config = dict(
    crop_scale_min=1,
    encoder_head_dim=64,
    encoder_qk_norm=True,
    encoder_parallel_block=False,
    decoder_layers=7,
    decoder_norm_position='pre',
    decoder_activation='squared_relu',
    decoder_mlp_ratio=4,
    decoder_head_dim=64,
    decoder_qk_norm=False,
    shampoo_beta=0.95,
    precondition_frequency=10,
    one_sided=False,
    ema_decay=0.999,
    final_lr_fraction=0.1,
)
Rows from block 2 of the image encoder of a small image captioner, named by matrix and row number. Rows with one number belong to one neuron. Each number is 500 + 25 x the weight over its row's rms, rounded and kept within 0 to 999. All counts start at 0. Numbers have three digits each.
After each neuron's rows are labels from the 100 images, of 14976, where the neuron reaches its highest value: "patch colour" is the nearest of a few named colours to the mean colour under the peak. Only what is clearly more common there than usual is listed. The data: pictures of board games with random positions, seen at a slant. In brackets: how many of the 100.
# fc1: MLP up (encoder.blocks.2.mlp.fc1.weight, 768x192), inputs 128-191
# fc2: MLP down (encoder.blocks.2.mlp.fc2.weight, 192x768, transposed), outputs 128-191

fc1.462:530505462461486518501494521531527543485518484499483484519479428494485501538496469494509500539474494494488546500462523474489520496534483538520476495505516538528518511498478516521526507553496531
fc2.462:509447495515478508509516488486504499506486533542484513495473509517482530519535506519517499495501463486497486480507469486491511495525558482522489503518493530516515536510562509477532485476502446
patch colour: pink (37)

fc1.716:497521482483501489490496466476480541456519503488494488527466535526534539453486505533498460487506487527489523531501534496483491504502539488452500519488574504500486473534510500474534496505488514
fc2.716:517554521546484520475557530537504504524498490529505584463530517514522518525523474493489544530478514505514496510476486506516484475520468533518531485497555505520547502546516485506503498502477480
patch colour: brown (40)

fc1.574:460491556500428495516481496512502532501549528481509481482506477470483485499498491463519509475515497514470504489498524503519489452517493580522441513526552525501487454516522536505510485481523460
fc2.574:482460484506516532498488505480492510482524488531507485518498538472489501530492501492500502498492461483496528513469510466512518522532508448514466467474454520527488552506493510497509481495535497
patch colour: brown (42)

fc1.371:533539519481474512466482527506495459506488509462503494478540492483514506476459504495495518517506469491540465509510561495462497521494494535515507489466487505487491509530474505495485554510542500
fc2.371:487475459443496497501484485500517499489494495509459535504454495521473464494488469506455494493475519486493481485501458461476493483448513479501543464486478537487497530490519521509443478466494487
patch colour: green (54); blue (36)

fc1.433:539523507508472514523485539478503447522485496456460516485481447509501494502439512502523470536504512492513527534505485481502484458519538500497489486506504471506495492490477529523465473465497498
fc2.433:543490509474498475513506498484524488453491553500524492493475521459535538496518520525510514494503473501476515499485477481433492504493489532444525500535480504541506539528536512455550524477533477
patch colour: brown (37)

fc1.486:489490461486493509548502529466483501517501464487532469505553498506521513480514486511493476526516513508535507505479509513460515458525501516488513529525524501526530537497509507437517482490554510
fc2.486:522482498496479500471499493573525520481557520496485535472422557535487462487502499515519529473466494480500503510476474499472520515501521500508489444485484576474502507527471523524422513468481474
patch colour: blue (81)

fc1.386:491542522505485487502505509484515475485478532507481523498535500504504548503501558531523458507510495526529534511519512504505510493475489497496501473535445503481479516496511518527501453523524541
fc2.386:521519519496456535510527532543538525478518482530519494496477503501510445494486508519502560477503480506504492498477443487515495532494512561531534481486502529519530454503509488504515509510452478
patch colour: blue (58)

fc1.356:496544561535510474514504478526491512507514504488490465518478512522520541510501541498495476514532531506493530545512471498558513527537499484518487544496519518502517463505468533511497480485525507
fc2.356:519493492464479502489507521457508507485484482455517518496485518479506510496473487508455494490494491454483485480482504473472481484476481446485469459537465437478492505533549483503502501523510502
patch colour: grey (71)

fc1.631:470506472464525521472484548487476454514488517502504518480530568478523534535484499493487540497498496507493524511455512493485531522516547452481451519498489487523519458511456531500518468477523466
fc2.631:543501482512459481492524521504489505496488540520515523502491508509517505514482507488485519541524478508541556517548517512481525550539527518539489471511499513520510521580483507484507481473528500
patch colour: black (44); green (30)

fc1.336:481470508510468510508511532526490481482457477496462526523493495452503533507487487485515493539512495510484487472520519465464487517522538482513503450487514550517473483491469463498499454496515481
fc2.336:499459511550519473516527445466478517498477530516543516462504477503500522506540548485531503501511500494507504474462523527525519493476481545509491522481471553489542491487473494491491478513511524
patch colour: black (37)

fc1.540:525448479535516516478503493515479420488545514481528506485465494516491519514481518476480485499536495467515479465484481536483475557507553471525521473502484495492497470560500509470483504488538490
fc2.540:487488546507515470472498498493529528509516544506482528481506470560473455498505540511521492491505516501508512530495485499504509476475489542526558527484481543491534487495494514517480495474474558
patch colour: green (76)

fc1.249:489499533510534480454538481513476484495470513511497537491535506485479463444434464500508503524502536475494468489512497513501465458513523504539480494496500493494497537519485494519483528485482512
fc2.249:529489494508490484491489469474517475471499515507497484522479496467473459467461515494453528484449482506497454480502517466492532507483490516485494485530521469499568502519494469446494470506526486
patch colour: white (51); pink (37)

fc1.295:493511499494523504502481520513515497535524516546493541526543529532494494454573466520448531523483503521485508504499525485514518514486496512542507476471489552503498497518554518537457543499516512
fc2.295:482523495476467504472510482467508514465517505492463514468473455450469531494479518479508503498506507519479482482482526507464475499459524463453511498499494463462527489484494485481470468490499458
patch colour: pink (37)

fc1.46:518549478471480483481500472485484533513482524502504418516440454457511460528467513476504532514504487474478522501502487519495513468489485466520462479478497510471532547495489466507476473508524494
fc2.46:556472480477541479490488500503443434504529531505556536514508498503498519518524514503497495504495501507525505495534482475498487507531548531516540502524494498511505499528484526486537543495506501
patch colour: pink (40)

fc1.87:481522540507541510478536480511489520502487487501510490529498496492510495526489511493482495484488522509489517525495491517471497467575530513513473499470481498535464534450486498488506465526523479
fc2.87:567547484505472489503462488482538478492491468486514478469495477495488479492446486540536497503475511487505494538487506480476499488469480487489500478517487487471528513517539486485507502481511500
patch colour: blue (73)

fc1.657:497489515487493463458471489485474529444519517525538540490545533499490518458494542547450529489505543512534485503496511538516521492520497487536463465513452508509508499491481529459481453494502496
fc2.657:467530494553502491505504536433484471509468540479543494493474530494489500451495506488456493495462452518503508465472505463485451498524511432534469465494494479471481480508497494547469454463483509
patch colour: white (53); pink (40)

fc1.59:462515507525532457525491465475488522516519481521475494517502487525518480456553501533521466492469502483507500519521493517493501470499466519489524524531504479457497495490498488568565477494504527
fc2.59:502490485484457508518504511542508506463524452499561484486509518485527548516509462510528505528528510497487502521466463474522478518535511517480508511521505475544472547506511466511502542537507514
patch colour: brown (40)

fc1.724:486505481534522479480491488503495516517486517526495498486490505488507484478490503510479508477490493479478501509510518504494519467502488523499528508488498489507487528471506518489516529518500436
fc2.724:572477509549495531527522500518473464477511533494559509487524512513485529516515518511556530523520489511502532529484514458557497511513508508480493519520517531507496513549496484522509481508475528
patch colour: grey (78)

fc1.525:496557526466480491502469483521516515501476507515470474483491445495518500500529512489485522493512476506495504472500509464468502494473504556523508477536466530499518476490511524480473482460522485
fc2.525:503473512554500524539467497473444491504551481505500527478549504494483511521474537537482511558524481514506535479472539480520463509554511471466487495487468501508477531519499474494492499497527483
patch colour: brown (37)

fc1.609:462522509464461498518486479541513499495500513506491517521549488484510481509519501489501508496471513522493508483494564479486474485513527506513488515481518534499474489481510540531499513487478496
fc2.609:526487520529495514481483456494480550530525523519500499438521484460479527516485532509502525528511506486508506518485509506496498497491517531491487442506508512489562480531503524494469493519485518
patch colour: black (39)

fc1.332:469464538507478539476518477475478484547523511505523546512512507460480491505465504478520491555452498481500494527498489460480492459472518501492442512466497477477458535525525512504508513499491496
fc2.332:537504527525488490481473489479541496460460485482499491459490509497505516476514484557495428506491495439501442484462490511505543530486504515466497450522477512481534512517557480448511496510474468
patch colour: grey (79)

fc1.726:438489510553530470453525505520517509461459507546506527504530497532493502488531510526477495460526494491529482501504511556527498492526481540515506464493459537509489482515524520484485489521501510
fc2.726:521500505529517522511493482525483502521532495492498509468493528486501502502483528519494528519496444543498521494473503461505480492529512457512479529510499519524487476516511497540517483478519476
patch colour: brown (39)

fc1.501:482510478508480574508503537513528497523535479515508492509495526521519493504472463524492469547510454520486504512463513468473515520527516473511483480508489477523487500512497491498498521425475490
fc2.501:498513455508458470462505539508520485462477524553488476501471502478496515493495472489487524484481502509513532503512465513522480474487491486512485493521487521497496513506489548509526458479515485
patch colour: green (70)

fc1.543:479506500550497490517488483522496511478511492461524489445501445510495515484496500507508519484503501481519459524471473477461467483522498442513528502489511484502469547506466544529461481519485483
fc2.543:506479478491427525508523493511526513520502518549490500553478476488495448498530513494491478448493521527496507492494469432503541495477477539507471501513486479500553447493534495497516464504489475
patch colour: grey (73)

fc1.475:467511435492474507518501492513487528536530502519497464511507497532524443516493487515507472487487526526469484496511481477527508443544476520440464492495523500454519465492543497540500469415500539
fc2.475:522479507504520507496495543504505496495482469514549498477512562498492565515517477460499537553478481470485507459483470488522517491527511498499481505513538475527440543541508501500543537560508482
patch colour: black (33)

fc1.384:517533493511523528483459514491556494536477485527508510506550534551503512516538517469490512514420534490492526479483500493502534501513496499486486463563455476495501507527465518548504487431498541
fc2.384:497535493521532481501467519486498489461538522525543493510504551512512556456453530489487511524483474540500530516481490476457531512553518502504511479503542475479521521500517501482507477498542475
patch colour: green (49)

fc1.568:460533482510513482463521470506512485503507482543501483546487489506516525516540460536496530470459487537559480475497513562506542494482471469494496501523467471495508530475494485531538543481486530
fc2.568:503495500493499515470501551549488496492493491511520512516474510475495506492463507468533509514499503500494515526479440485526446523509485459519496483494554476521508506507495532452507478490481465
patch colour: green (25)

fc1.28:508559503480470488463496523461453479507475505504488478489487559487504534495483501485500483455519464486501511523479496510472472489530515513527473522495456521472480479536529510512488488501505466
fc2.28:515500482560484528499491520480532492476520528474512506480555512521503497540505503528462517512490527527521520491465525463523492510508509506470520499484488488508484518509522468493520504484525450
patch colour: black (49)

fc1.161:532489503480480480460485506501496471521528548482525504467519520524462537527476513530524469529493467478520507489482538507433490496488501487530530521534519527513508485552455531466460509478523482
fc2.161:508532511473522503465508506499540452488504558467462530529505513586497484439483536515522486463500520473514521535506504516438504494481561505525575512497497485473482527487480535513481474505468531
patch colour: green (82)

fc1.308:493517457500515473504525450523489489528525494501492451544445511472516502497462502495499473512519495515466477479510488530473495497505453516498489475537519501514516471535498499502523500485491476
fc2.308:532471515445452543503468495506510513533557462534513499455505479481494503513521491516517503527488478495499493523473503475545498506478518543506484466478506520525481479540490473490510519514492495
patch colour: pink (46)

fc1.281:514541495502477497461499494464465521509511502511464486486494527470528499510493503500510524491509476479554461486514511474515523529479508494484542503485497507540533481523510472494502475520505461
fc2.281:496533520490513535490506521499497493491510557448517524506479514568495448464479506501506450460558492469474522507536514490439478494487500487496522517533500496483461525507451530519442513495527556
patch colour: brown (40)

fc1.72:469504505518517500527503524533463536542451469476486509505548495507457506520456540532494537509516508505507515506515522561513485471527547542538439510504508528533491502506521459504441479535491467
fc2.72:458491503489498518493468482506519466490506514502492500518453521505480485477527479514513446476519526501474491540496500501484476552528490486463461542506502493539501532471537523521518469471497456
patch colour: grey (75)

fc1.651:515451504526491523500478505465526494476488540489509505507507491555470529532499517481532452495504494518440493494476526516532512461526501505490518490539487570486510510465510470521463492544557511
fc2.651:502485489496492466506502483479503513483497452481488471519475478453503497489538475479503494472464481508504469491508467513448498541464516498554473469482474522539509453544499513451553497494500469
patch colour: white (33)

fc1.534:515472519487480537479504525487493482503524463524489533469554500494520484558474501515492523491456547486514449488525493452556551495498482506512496460526498518506553488501496467545509491493525515
fc2.534:482505535475530508498521539513497500480504496472510516486495495497553509512492527492546582512514498467462551484505485516449478531538508494515496492510536480495498504532510492485484480450534492
patch colour: pink (75)

fc1.253:542498463489505521505502534481482451564526503538551534530506530499487483496484525474495500534492483481510480509486513525518555482495531466526453462526503481488521502539519544527491492511465458
fc2.253:522464474532490505521483488503501505449523528505507511477496495507479525512506522522479493527477511468467520471456492513542451501557461509473513483480493522514519473529512442479483495509486499
patch colour: green (81)

fc1.734:468524532446482529502463453549525512496488490501445478546523496483492490476506529489530504469481495503477505523472501526525542478550511505497509488502463531509519494469532506475487471525526479
fc2.734:533471482525499534493524565553532492485490461506537499492500536480486503517481499497521510500503499487508483522495491521470500477500537481523511499504501527527483507505530500500523536505519491
patch colour: blue (68)